From a checkpoint of a small contrastive image-text model: text encoder layers 6, text encoder activation relu.
Rows from block 6 of the image encoder of a small contrastive image-text model, named by matrix and row number. Rows with one number belong to one neuron. Each number is 128 + 24 x the weight over its row's rms, rounded and kept within 0 to 255. All counts start at 0.
After each neuron's rows are labels from the 100 images, of 14976, where the neuron reaches its highest value: "responds to" is what is common among them. Only what is clearly more common there than usual is listed. The data: made-up ball-and-stick molecule models.
# fc1: MLP up (encoder.blocks.6.mlp.fc1.weight, 320x160), inputs 80-159
# fc2: MLP down (encoder.blocks.6.mlp.fc2.weight, 160x320, transposed), outputs 80-159

fc1.303 [120 193 154 108  90 149 182 153 105 136 156 171 162 138 123 125 118 113  85 113 132 155 151 170 140 131 109 143 135 151 101 129 124 100 147 141 139 129 164 150 159 163 108 123 149 147 150 103 124 110 172 105 117  85 104 120 158 100 113 127 116 141 188 162 124 113 142 103 127 140 111 159 180  93 124 126 106 150 148 100]
fc2.303 [145 107 126  72 188 138 110 112 139 145 105  92 149  92 139 107 116 138 158  89 110  98 107 121 161 104 100 100 170 105 130 100 145 142 112 110 104 115 139 134 105  98 135 123 133  91 123 120 135 139 144  76 125 123 152 158 135 121 117 120 140  85 131 155 132 127 121 200 173 105 113 111  86 128 141 135 154 133 120 139]
responds to: balls and sticks

fc1.275 [134 142 125 184  85 130 105  78 113 124 145 134 126  93 117 126 155 116 177 118 121  96 179 127  95 142 115 103 112  98 133 125 170 146 124 147 102 168 137 136 154 125 176 169 117 140  87 113 148 145 117 116 120  89 138 128 153 112 136 125 118 103 121 109 115 114 146 115 160 141 166 149 162 124 113 114 139  60 122 122]
fc2.275 [155 153 107 123 160 155 120 151  74  61 111 134 120 158 126 172 128 140 125  87 136 136 139 147 151 102 113 170 122 108 110 158 136 169 130  89 136 172 111 133 115 129 105 128 104 123 191 141  74 114 118 121 126 140 137 106  99 127 164 170 145 122 126 114  83 141 147 137 120 141 130 101 130 121 147 103 113 153 136 154]
responds to: yellow ball; space-filling

fc1.186 [124 131 146 156  96 106 105 136 144 138 101 124 123 181 112 123 154 135 132 149 115 134 115 175 157  90 142 113 103 155 114 122 158 120 117 109  88 100 103  95  98 132 164 110 127 105 142 130 144 126  80 124 135 103 182 161 156 167  95 136  72 146  89 141 148 127 138 154 162 123 112 148 124 134 136 137 154 102 147 115]
fc2.186 [129 121 117  90 141 152 148 148  99 123 105 113 140  53  97 164 182 118 178  91 131  97 117  77 147  98 165 163 104 126 161 138 118  98 137 190 130 144  83 128 130 111  97 130 136 136 131 142 134 101 139 143 117 159 121 117 129 140 139 137 172 123 117 133  96 123 154  93 145 144 149  91 126 144 104 121 105 160 123 140]
responds to: green ball

fc1.279 [135 122 127 169 121 154 156 145 125 153 173 179  89 137  90 135 127 150 112 132  62 170 107 104 117 141 161 170 132 114 108 154 128 179  95 144  98 161 144 122 146 141 154 130  98 121 145 141 112 101 135 129 125 103 135 129 108 126 106 105 113 122 151  96  98 138 146 154  57 126 125 104  99 118  97 102 121 100 106 125]
fc2.279 [158 163 136 116 110 105 123 158 104 139 116 134 148 139 135 133 116  98 138 160 129  62 147 132 116 161 137 115  90 135 120 102 176 148 188 102 108 169 115 129 106  80 148 149  86 130  81 144  89 117 104 122 125 135 139  88 132 164 111 115 110 112 101 148 116 137 118 113 160 136 155 138 107 131 158 156 103 114 129 137]
responds to: space-filling

fc1.283 [136 110 137 115  96 131 126 156 127  75 156  93  84 151 146  84 120 150 136 157  71 163 130 119 138 116 126  83 136 140 181 102 131 153  78 105 122 130 105  91 145 128 144 114 132 145  97 124 121 169 145 131 131 131 145 138 141 138 116 135 117 191 146 103 150 140 157 102 100  88 164 133  95 112 107 138 130 115 136 118]
fc2.283 [132  94 115 150 163 129 125 158 136  98 109  94 139 150 106 122 148 156 147 137  57 140 123 120 148 112 160 103 118  83 169 141  97 100  94 124 166 154 134  96 116 102 118 107 118  96 130 106 119 161 134 127 145  75 131 109 118 170 143 122 167 140 140 173 107 143 121 124 117 124 107 139 153 127 161 113  93 119  96 142]
responds to: red ball

fc1.143 [114 139 145 154  80 129 124 145  53 140 123 147 124 165 155  60  89 184 117  98 116 110 143 155 154 153 102 110  99 136 159 113 136 128 130 166 188 174 137 126 109 116 127  98 138 119 119 163 133  87 117 122 126 108 125 148 123 106 168  95  87 161 148 132 114 152 143 119 141 133 137 146 128 126 104 154  92 134 115  97]
fc2.143 [138 129 142 137 147 141 114 121 139 149 124 125 147  67 115 149 106 113 173 169 161  75 146 143  91 150 169 162 115 101 111  87 106 131 195 167 169 132 125 128 111 153  92 163 122 126 101 132 123 151  93  87 163 148 143 142 114 120 149 167 145  97 123 124 114 112  93 149 148 143 109  86 162 134 120 133 144 118 117 138]
responds to: purple ball; dark backdrop; small balls on sticks

fc1.163 [141 153 127 123 160 122 134 113  88 114  97 115 180 157 148 120 156 111 167 150 137 172 131 146  86 161 128 155 110 133 172 101 105 149 121 131 156 137  68  99 145 126 148 129 156 143 124 156 105 115 109 140 167 101 150 117 151 122 118 117 140 135 132 111 134  78 106 126 160 129 162 104 145 114 135 128  73  98 132 117]
fc2.163 [ 95 160 130 150 130 149 109 139 139 147 157 106 133 181 104  97 140 147  99 135  94 137 137 104 167 125 151  76 118 127  78 164 102  98 124 114 101 131 161 127 142  99 106 127 152 137 180  86 171 178 133 114 119 112 100 156 117 138 105 156 133 115  94 107 161 144 156 110 153 118 137 112 129 187 122  86 103 162  90  91]
responds to: red ball

fc1.282 [170  81 101 173  88 124 128 125 110 100  86  43 112 137 186 174 116 149 101 150 127 145 177 103 151 118 133  94 142 136 102 134 130 140 145 104 165 117 137 111  86 142 162 127 130 136 138 146 123 116 129 100 120 152 148 103 124 129  87 183 148 125 150 123 150 111 148 159 147 107 153  95 106 116 146 142 114 142 118 137]
fc2.282 [119 161 138 121 160 168  99 140  94 144 136 139  80 153 144  97 105 122 139  71 121 150  72 126 105 133 179 168 164  94 103 126 136 124 142 131 151 100 122 156 142 115 130 111 132 139 110  98 130 116 106 122  94 106 121 119 146 112 132 124 145 179 139 141 137 123 172  86 105 136 122 128 119 133 158 152 156 115 119  95]
responds to: green ball

fc1.108 [139 146 137 150  91 117 110 123 148  81 116 107 111 130 131 118 126 133 107 101 107 143  63 148 145 163 154 100  84 127 100 123 149 128 124 129 165 132 111 110 158 122 133 141 131 187 136 148 177 105 115 128 113 177  95 138 118  68 153 148 148 120 122 152 118 122 145  81 152 115 130 153 136  99  95 161  83 150 141 159]
fc2.108 [114  99 107 134 160 179 126 157 125 115 131 165 119 158 113 151 119 133 115 116 122 101 117 131 129 141 106 169 189 198 125 121  95 106 120 156 117 134 155 167 137 129 165 158 112 143 134 105 133 146 103 127 111 117 105 116 123 117 141 128 138 144 140 116  77 151  97 141 117 131 124 132 132 174 110 106 137 133 144 117]
responds to: balls and sticks; balls: four; balls: three

fc1.100 [128 132 137  78 151 142 134 140 163 133 123 158 135 167 112  98 157 120 151 127 105 126 135 135  95 135 123 133 118 176 151  95 144 144 153 136 127 108  69 115 131 121 146 171 161 129 150 126  90 158 144 143  76 139 148 125 113 142 124 129 115 110  83 124 133 160 144 113 118  58 121 159 150 111 172 138 148 102 131 118]
fc2.100 [193 132 108 110 166 125 126 136 130 100 145 117 147 164  79 137 132 118 151 147  99 156 111 112 132 118 194 136 162  90 139 107 135 141 127 105 123 106 183 132 155  89 150  77 166 121 130 135 134  77 121  97 128 141 107 126 130 126 111 109 121 152 107 109 121 102 149  90 116 109  93 110 133 128 116  94 117 124 135 164]
responds to: red ball; purple ball; balls: twelve

fc1.136 [108 156 117 120 118 145 135 131 173  88 130 125  72 139 121  95 147 100 126 119  59 120 133 116 136 130 108 147 150 139 156 117 109 112 124 119 152 126 140 129 154 134  94  95 148 179 123 133 162 171 130 181 168 136 158 149 132 140 138 111 127 164 158  72 141 118 144 129 108  84 133 120 120  99 157 129  88 118 114 118]
fc2.136 [122 147 130 102 155 146 145 107 110 162 176 149 157  99 123 138 118 187 149 107  75 135 167 123 108 140 155 126  99 122 151 124 142 115 115 125 144 146 138 104 145 149 159 147 156 130 129 120  74 112 142 139 166 109  91 104 135 138 155 120 132 123  95 157 122 158  99 108 143 139 100 145 119 133 117 142 176  80 150 110]
responds to: red ball; branched; balls: twelve

fc1.145 [142 159 120 112 161 123  99 133 117  76 103  83 143 166 154 134 141 152 128 122 129 117 121 128  48 151 186 111 124 103  98 177 146 160 138 164 145 163 120 160 149 139 143 121 159  93 149 128 145 138  99 137  88 139 105 121 107 143 124 114 101 140 134 134 106 134 140  70  78 105 160  98 156 117 144 159 121 160 165 156]
fc2.145 [ 91 141 144 147 112 113  89 128 113 181 168 129 116 127 134 106  91 125  72 144 130 158 115 124 165 122 144 164 166 127 113  73 109 143 121  72 115 106 118 133 109 156 147 162 133 169 106 127 135  98 149 141 115 151 128 141 148 167 150 125 148 129 129 116 153 131 141 107 164 161 158 119 136 106 134 111 141 114 115 175]
responds to: space-filling; branched; balls: six

fc1.126 [102 100  95 108 196 111  89 152 161 147  67 127 140 113 125 159 108  97 149 145 137 120 127 137 105 134 125 131 104 138 178 140 137 149  94 145 129 120 125 125 165 119 136  97  96 131 162 131 119 134 155 116  69 136 152 123 140 136 104  66 165 142 129  99 124 165 115 104 135 134 122  77 106 133  95 131 106 156 144 135]
fc2.126 [173 150 122 109  97 126 127  75 133 143 146 161 108 146 142  83 122 165 112 110 115 155  77 119 137  98 117 130 127 115 127 126 119 127 131 131 159 123 131 146 119 147  93 127 130 148 161 113 138 117 102 134 139 107 111 126 128 142 143 174 106 107 109 103 159 134 110 125  84 131 135 156 119 117 110 135 102 116  63 142]
responds to: space-filling; balls: three

fc1.132 [141 124 143 133  94 103 117 164 146 109 121 127 123  90  86 138 131 107 122 149 120 100 162 160 155 153 131 151 141  88 141 137 128 176 141 104 115  90 122 120 109 135 122 123  50 156 148 172 114 137 131 123 117 149 113 145 134 101  78 105 137 150  94 107 125 153 149 102 141  98  92 103  88 112  94 116 147 142 101 140]
fc2.132 [169 144 116  49 133 116 115 141  97 127 143 125 117 145 108 173 123 139 179 117 127 140 184 131 121  84 165  92 114 140 110  94 125  98 123 159 112 114  83 143 142 135 119 163 142 169 132 129 106 108  85 132 114  94  81 113 150 172 160 126 138 125 119 167 114 142 137 137  97 198 135 124 139 129 109 163 126  74 126 126]
responds to: yellow ball

fc1.19 [ 94 107 129 154 140 152 169 129 160 123  71 127 127 109 112 114 115 124 151 122 194 127 130 110 130 134 127 141 163 145 146 107 121 126 136 143 153 153 138 154 112 128 157 110 164 138 121 172 169 170 103 116 137 120 151 116 199  99 145 163  94 130 159 119 126  79 121 127 126 131 127 115 130  97 127 103 128 111 159 120]
fc2.19 [124 134 159  81 158 132 138 124  86 143 115 107 148 156 122 101 181 100 137 141 101 119 106 126 116 132  88 122 130 149 121 106 159 136 167 153 130 134  95  93 165 147  85 125  73 136 126  99 137 101 125 132 104 168 122 126 117 139 142  99 156 121 111 139 123 160 135 115 106 152  98 144 104 137  67 133  99 126  68 118]
responds to: purple ball; balls: three

fc1.63 [119 127 115 126 110 150 118 148 155 107 128 171 132 148  87 105 148 163 108 127 122 114 186 127 143 138 158 112 184 157 125 155 144 113 116 104 142 111 137 119 126 113 133 134 126 130 144 139 119 108 121  55 154 126 114 129 117 150  70 124 110 150 107 120 130 120 134 143  72 124 112 146  93 138 108 137 160 194 177 103]
fc2.63 [140 137 119 159 116 130 125 154 133 146 136 110 108 132 134 169 136  88 152 123  92 135  58 171  90 143 117 105 121 118 110  63 112 130 140 118 103 119 103 127 113 126  60 119 101  91 130 159 147 110  83 184  99 148 107 136 141  96 129 156 122 118 133 138 138 129 134 133 159 121 123  97 156 140 104 124  91  75  94 130]
responds to: purple ball; space-filling

fc1.253 [120 169 155 147 146 163  93 141  85 114  97 127  92 155 149  87 121 119 129 126  95  80 123 122  88 167 126 127 115 153 123 112 130 160 140 135 117 110  84 152 140 101 108 128 150 123 121 122 145 124 138 138 167 125 124 134 114 118 145 167 108 146 135 131  93 177 129 129 129 142 146  97 124 154 146 106 110  77 144 112]
fc2.253 [127  89 109  85 139 133 151 111 137 148  96 148 152 135 120 126 142 131 155 165 146 122 112 137 142  88 144 103  89 153  93 171 133 118 134 117 133 192 114 101  77 154 141 141  87 142 114 110 140 149 106  76 133 118 117 146  93 109 118 133 122 110 108 130 171 100 152 125 112 153  84 146 110 147  74 156 135 119  87 132]
responds to: purple ball; dark backdrop

fc1.69 [123 141 120  91 103 124 139 130  89 110 123 112 149 121 116 107 132 170 116 143 117 138 149 131 113  47 110 123  88 129 116 147 122  91 140 105 120 157 115 125 148  92 194 125 163 127 161 129 147 148 137 119 167 136  96 133 149 153 116 135 158 132 128  85 119 171 161 138 126 120 142 152 112 111 109 156 152 148 120 144]
fc2.69 [144 139 152 176 105 160 135 120 158 100 105 151 135 140 150 160 130 101 132 123 137 144 126 129 114 185 173 135 128 126 125 133 122 157 122 124 131 114 118 115 108 207  66 111 136  88 125 108 134 129 110 116 107 128 165 128  99 115 113 129 109 159 130 165 118 103 107 111 134 130 151 111 144 179 123 118  95 128 122 127]
responds to: space-filling; branched; balls: ten

fc1.315 [ 92 143 115 130  99 116 168 148 136 129 163 118  89 116 103 110 149 113 124 100 132 171 128 162 115 101 113 154 137 140 158 115 138 106 103 164 145 193 148 211 124 125 177 160 163 170 144 103 126 108 140 135 107  85 114 156 125  98  95 136 109 113 115 123  87  75 143 122 125 153 166 121 173 129 106 120 153 137 144 138]
fc2.315 [126 128 144 164 117 137  96 107 160 147 116 120 134 136 157 129 148 126  88 132 108  94  79 109 129 129 156 107 112 150 134 117 153 141 152 116 138  95 161  97 136 133 132  98 119 126 114 178 105 120 111 133 117 153 105 157 186 145 139 132 137 148 111 199 152 148 105 169 113 117 130 116 144 137 181 135 116 116 106 123]
responds to: green ball; small balls on sticks; balls: twelve; balls: eleven

fc1.4 [161 148 114 145 108  83 138 165  71 120 149 124 128 141 156 120  99 135 167 141 134 157 174 156  78  94 106 140 101 141 132 142  92 115 115 118 146 113  83 142  98  97 104 150  99 135 182 105 124 125 127 170 112 104 180 135 147  99 139 157 135 105 157 123  91 112  98 113 118 112 142 129 136 130 130 161 142 118  99  78]
fc2.4 [148 135 125 120 145 179 183  94 130 125 114 121 111  96 110 121 135 142 125 164  92 142 164 133 127 166 132 119 110 107 147 115 115 190 121  84 125 115 115  88 134 146 148 150 106 106 173 120 104 129 118 149 134 165 103 121 127 131 117 134  97 183 104 126 135 125 131  97 129 152 109 125 128 132  89  84 137 127 133 213]
responds to: yellow ball

fc1.146 [134 156  99 155 140 116 108 151 156 153 178 130 123 111 183  98 129 148 154 132 128 122 144 166 110 117 146 142 151 146 149 163 119 111 120 151 108 124 108 100 123 124 147 161 113 118 145 105 103 137  84 149 129 138 131 101 137 112 126 113 121 152 121 110 136 148 162 154 125 129 135 114 127 140 155 105 155 138 137  94]
fc2.146 [129  89 113 142  80 125 111 108 102  91 116 102 168 172  98 120 156 138 118 133 135 121  91  79 161 166 159 138 111 111 110 144 138 151 139 114 140 126 118 191 148 109 125  81 152 121 144 132 163 134 153 139 136 160 102 153 100 140 151 116 144 103 130 156 129 138 110 107 122 134 159 124 113 172  90 164 129 107 107 105]
responds to: balls and sticks

fc1.74 [132 163 102 125 170 103 117 135 121 140 101 125 162 134 138 145 155  87 151 119 130 143  89 146 133 143 131  97 141 146 121 117  95 128 153 108 139 108 158 151 116 133 158  98 149 118 107 151 174 162 131 105 150 140 117 179 140  84 113 114  86 179  85 134  93 118 144 132 130 111 120 105 144 166 107 182 126 119 153 137]
fc2.74 [126 132 126 149  75 113 144 147  93 129 117 145 142 132 168 122 116 154 101 140 127 121 123  94 110 142 124 105  82  92 121 162 126 105 107 165 116 164 141 121 102 113  96 119 110 136 135 116 107 115 138 147 135 100 132  81 154 128 183 160 144 112 136  82 166 132 110 128 110 149 141 114 149  87 157  85 126 122 134 100]
responds to: space-filling; dark backdrop; purple ball; balls: twelve

fc1.170 [139 127 154 132 147  94 149 142 134 117 149 105 131 155 106 109 158 108 110 156 118 113  95 117 118 163 152  93 127 106 183 118 166  97  80 101 109 128  94 150 122 121 127 151 102 177 145 121 139 177 119 143 153 113 119 106 122 109 136 137  89 138 119  94 166 113 148 126 150  93 127 142 147 127 131 138 100 117  95 148]
fc2.170 [103 131 152 115  93 129 120 136 153  84 119  57 138 105 126 158 175 139 141 147  95 177 119 137 142 148 138 139  86 133 121 115 130 129 139 119 160 122 127  84 127 130 129 105 124  96 130  99 112 150 142 153 154 108 148  74  78 123 136  92 145 163 139 156 114 141 157 161 123 110 145  97 140 108 200 142 141 123 132 139]
responds to: red ball; balls and sticks; yellow ball

fc1.27 [ 79 129 149 143 109 115 171 136 131 124 141  80  97 127 137 120 136 102 137 146 156 124 139 140 153 130 103 150 167 157 142 119 138 127 108 153 136 112 130 114  62 153 181 104 106 161 111 145 117 163 111 144 127 133  94 123 120  77 138 118 147 136 148 114  88  96 117 142 132 138 156 120 148 102  74 149 103 170 108 111]
fc2.27 [138 169  82 177 118 156 113 158  96 120 117 151 141 128 148 145 137 134 138 134 137 127 100 125 104 131  87 142 133 137 157 118  87 115 130 131 112 129 169 125 154 148 118 129 116 115 140  95  68  93 106 139 116 152  97 103 120 113 107 125 124 118 148 142 189 142 144 156 112 100  72  96 103 133 138 112 139 142 118 165]
responds to: balls and sticks

fc1.51 [ 92 145  97  96 140 112 140 144 126 115 157  99 149 103 108 145 115 137 135 121 150 200 107 128  91 111 129 132 183 106 100 116 105 118 109 111 167 151 104 131 172 147 189 131 154 137 101 114 131 157 169 137 141 116 121  98 139 138 175 150 111 110  89 162 116 115 142 124 139 114 114 111 114 134 173  85 155 130  96 132]
fc2.51 [128  99 175 164 130 149  85 109  97 105 107 142  95 127 108  79 150 130  85 140 133  85 168 116 138 102 136 127 122 133 162 124 177 149 132 146  85 142 161 107 134 139 123  98 108 109 135 160 155 121  99 150 114 109 132 168 180 157  90 124 131 170 136 126 155 134  91 159 113 114 111 167 131 115 108 150 102 115 117 140]
responds to: small balls on sticks; branched

fc1.259 [113 123 130  85 134 125 115  86 133  78 136 139 136 124 149 112 152 156 131 148 141  93 110 133 128 118 119 103 160 187 144 155 142 112 137 115 150 131 110 108 106 151 156 196 144 160 148 117 155 137 167 141 103 131 159 139 121  81 120 121 140 100 148 119 114 109 109 160 138 121 123 124 120 100 154 157 136 122 140 144]
fc2.259 [155 115 127 118  94 136 120 123  90 143 144 140 131  97 113 117 130  77 110  93 161 166 111 152 109 101 161 142 141 103 115  90 109 155 155 135 136 151 153 115 125 114 108  92 152 170 100 183  97 103 100 117 137 129 107 160 115 173 147 148 139 139 111  76 158 129 117 132 156 159 130 150 146 131 104 172 109 161 109 143]
responds to: small balls on sticks; balls: twelve; balls: eleven

fc1.0 [160 138  82 128  78 168 157 156 134 104 122  71 120 138 129  94 143 100 121  90 141 163 131 107 153 130 109 153 129 147 108 171 154 150 172 111 128 127 144 106 151 144 165 116 146 102 124 152 148 112 139 131 112 128 114 165  93 146 120 132 137 131 141 129 131  77 111 103  98  98 157 162 118 126 123 161 150 107 118 121]
fc2.0 [133 152 108 142 153  99  95 127 106 143 150  94  78 132 138 111 140 150  93 121 122 145 155 123 126 138 127 127 118 142 126 166 156 149 111 116  95 120 101 187 167 140 122 119 147 125  81 123 176 115 160 120 141  93 132 156 135 159 127 161 170 101 118 121 158  95 140 143 159 133  97 121 111 153 118 143 119 181 145 135]
responds to: green ball

fc1.264 [133 137 123 119 112 105 134 135  97 151 159 118 106 141 138 101 149 151  77 123  86  88 114 112 103 178 146 125 148 150 123 112 107 130 169 137 161 153 154 100 121 116 157 137 124 118 122 115 133 148 152 140 152 122 143 156 179 124  96  96 111 169 129  92 121 137 117 105 114 137 118  95 153 110  90  96 141 189 102 130]
fc2.264 [ 74 163 134 150 126 159  84 146 131 156 105 128 150 118 113 145 170 163 147 129 136 140 155 108 125 122  89 159 134 136 142 183 134 117 114 137 103  84 115 169 129  91 114  76 149 149 146 101  89 127 160 129 136 116 106 102  74 111 193 130 144 128 154 110 108  88 112 146 130 147 110 111 134 126 154 130  88 113 150 159]
responds to: space-filling

fc1.48 [114 120 102 113 144 147 121 129 134 156  87  74 150 121 145 103 135 108 162 116 151  92 112 130 112 159 151 119 106 132 165 124 113 155 143 147 147 119 118 132  90  95 129 178 147 164 134 109 148 115 112 120 120 135 118 172  86 136 161 175 114 111 175 123 103 114 122 125 129 152 105 131 104 176 137 102 132  85 128 143]
fc2.48 [102 120 148 121 141 101 128  96 106 157 135 145 121 119  85  99 130 117 138 127 105 132 135 143 111  70 142 115  89 136 112 143 180  96 112 165 124 120 152 129 167 180 141  77 125 141 112 134 157  98 130 115 114 155 127  90 142 113 122  92 154 148 132 130 118 134 173  81 131 142 103 154 137 153 117 117 115 178 134  99]
responds to: space-filling; green ball; balls: twelve

fc1.255 [139 167 104 156 143 133 142 120 143  88 133  99 131 140 133  96 112 144 150 128 128 174 171 144 148 128  79 159  89 152 117 140  85 121 126 143 126 117 143 129 153 114 116 126 129 176 123 131 110  98 133 161 156 143 104 135 132 151 132 123 137 174 145 134 123 124 135 129 141 121 148  71 118 105 135 135 121 153 129 163]
fc2.255 [162 132 136 162 147  88 151 140 114 189 151 132 154 147 122 134 137 142 154 160 136 109 167 104 150 150 141 123 166 111 117 114 112 122 141  92 151 117 158 136 125 163 147 140 146 151 133  21 147 147 128  99 100 133 101 107 118 151 134 131 123 121 125 140 145  97  82 172 164 131 125 101 150 162 117 128 139 135 126 168]
responds to: balls and sticks

fc1.34 [116 134 135 192 111 106 130 125 131 108  88  91 164 125 198 141 138 128 126 130 140 137 141 158 166  89 176 133 108 143 151 140 115 121 111  87 163  94 144 108 144 154 148 122 116 159 139 164 141  97 158 170 100 100 111 131 111  93  88 117 133 141 182 117 137 130 109 111 133 141  90 147 134 131  75 180 163 165 150  98]
fc2.34 [141 161 123 128 173 116 130 117 148 136 178 165  58 132  89 108  84 116 138 108 116  88 100 101  86 163  86 144 190 112  93 128 130 112 156 140 116 131 141 133  70 132 133 150 121 123 137 112 120 142 103  70 166 111 120 154 109 161 162 151 125 124 133 148 147 117 122 125 145  96 144 120 150 126 172 117 115 114 142 118]
responds to: green ball

fc1.190 [137 117 110 128  81 145 158 155  81 151 148 106 121 140 113 135 154  90  97  97 152 134 153 142 136 141 123  99 157 146 167 163 134 134 134 117 158 165 139 118 126 116 139 117 108 127 144 132 131 120 103 106 119 108 143 198 122 120  70 124  72 154 147 155 151  51 162  98 151 125 136 116 120 139 147 114 127 146 127 115]
fc2.190 [111 151  84 153  94 125 155 159 134  96 153 104 103 134 105 144 109 109 112 130 137  86  88 127 130 151 129 137  93 147 123 153 115 147 158 128 109  76 111 181 157 113  84 122 150 155  87 177 135 140 123  92 137 123  84 129 141 137 133 143 181 167 115 130 144 149  91 154 121 143 135 118 160 131 126 145  81 125 122 137]
responds to: green ball; small balls on sticks; yellow ball; balls: twelve

fc1.175 [137 147 120 125 108 111 166 129 110 118 100 108  86 132 132 141 136 178 137 132  92 102  96 162 113 110 136 110 124  96 131 146 140 139 118 125 152 104 104 120 126 121 139  64 117  96 145 116 183 181 173 130 132 177 125 100 110 124 118 144 137 161  90 121 165 112 134 146  90 114 109  82 128 134 108 116 113 115 123 119]
fc2.175 [138 129 128 156 146 149  91 142 130 140 118 126 144 139  81 149 152 132 117 111 128 113 144 147 153 106 114 156 144 125 148  98 126 137 138 120 133 125 100 153 136 126 157 170 137 181 152 129  66 100  92 158 114  93 114 114 100 141 129 110  99  86 131 146 106 144 131 139 146 105 168 171 158 144  93 116 138 136 112 171]
responds to: balls and sticks

fc1.257 [151 146 116 123  86 150 138 146 134 115 144 152 193  94 102 106 117 114 150  84 155  84 128 159  97 105 137 140 130 107 147  94 102  92 125 132 133 107 165 126  95 164 135 162 151  87 134 139 101 149  96 122 102 165  83 183 116  98 145 116 142 147 122 108 140 104 130 128 128 112 122 124 123 119 147 153 124 147 140  92]
fc2.257 [ 90 133 149 130 137 125 143 100 115 101 138  97 105 161 165 109 117 172 107 142 145 147 130 120 148 120  93 115 104 149 106 159 118 129 137  72 118 117 114 135 178 106 145 123 118 158 112 125 153 127 150 148 128  93 152  79  61 112 109 159 145 153 132 116 111 155  89 124 144 112 119 100 184  85 129 160 183 138 158  90]
responds to: yellow ball; balls: twelve

fc1.307 [ 99 113 121 164 120 189  93 132 129 120 127  95 108 100 107  96 106 132 113 112 106 141 127  98 101 153 111 108 138  68 140 167 125 158 134 113 100 100 144 141 113 121 117 124 147  96 130 102  88 130 150 155  86 140 137 137  87 120 118 119 126 123 156  94  87 134 182 120 150  92 116 136 178 121 123 106 142 137 130 110]
fc2.307 [190 147 123 133 150  86  99 145  64 100 146 158 152 125 159 151 154 140 181 123 136 118 108 120 132 126 127 145 133 131 130 131 137 153 137 132 129 145 141 144 128 117  94 102 127 167 119 119 115 103  68  83 149 111 123 147 134  59 159 132 106 125 142 169 115 123  64 126 133 144 160 131 100 133  96 139  86 115 104 131]
responds to: balls and sticks; balls: twelve

fc1.35 [150 140 146 144 149 131 154  96 115 120 164 139 163 141 127  95 113  94 108 119 150 132  98 147 184 119 126 189 101 147 161 100 122 134 114  89 162 104 150 183  93 181 132  79 157 163 133 128 148 114 114 142 152 127 149 124 112 121 116 124 157 100 138 122 143 126 170 133 150 109 132 147 120 139 104 137 114 146 138  92]
fc2.35 [107  99 128 126 129 149 139 184 157 138 109 133  94  89 169 113 127 184 115 152 114 136 122  94 131 123 130 114 140 121 126 156 142 167 104 138  82 151 159  68 127 109 106 110  96  92 111 157 135 141 166 122  96  82 162 137 180 158 130 183 125 159 129 149 122 133 107  94 112 135 141 134 127  94 140 128 126 156 128 119]
responds to: green ball; small balls on sticks

fc1.233 [144 155 106  97 114 150  72 137 103 114 118 109 165 107 133 106 123 114 160 149 136  97 117 117 161 107 139 137 150 141 115 128  97 138 130 164 144 100 124 127 155 121 117 121 153 113 132 151 155 167 139  95 101 150 129 136 130 124 162 138  65  99 125 121 114 111 161  94 130 145 117  86 132 146 185 117 156  85 114 143]
fc2.233 [122 160 173 107 168 115 111 124 101 124 168 136 129 142 105  98 147 130 132  67 148 161 155 148  82 148  98  74 139  94 123 121 121  97 120 129  97 152 135 126  84 139 165 165 137 143 152 155  89 129 140 161 132 134 166 143 104 147 129 132  92 126 117 128 146 105 128  89 153 139  97 114 116 125  74 100 118 159 136 132]
responds to: purple ball; small balls on sticks

fc1.180 [127 127 138 108 106  65 124  97 164 107 133 112 137 180 126 120 150 161 107 125 154 137  73 141 143 153 133 149 117 113 127 118  83 146 113 131  99 131 106 148 108 111 160 116 171 176 134 125  88 141 124 141 104 153 157 135 107 118 100 120 111 123 141 152  96 155 126 118 116  98 138 126 107 136 115 112 127 128 137 126]
fc2.180 [106 150 179 186 124 143 100 163  62 127 152 114 155 108 112 105 122  91 123 123 103 107 142 122 103 100 146  79 158  90 118 130 131 142 166 136 146 135 160  92 134 116 103 141 149 162 129 125 154 127 151 150 126 103 135 125 150 163 178 152 116 121  90 108 144 146 139 106  95  90 136 120 114 151 158 117 103 131 122 125]
responds to: red ball; small balls on sticks; balls: eleven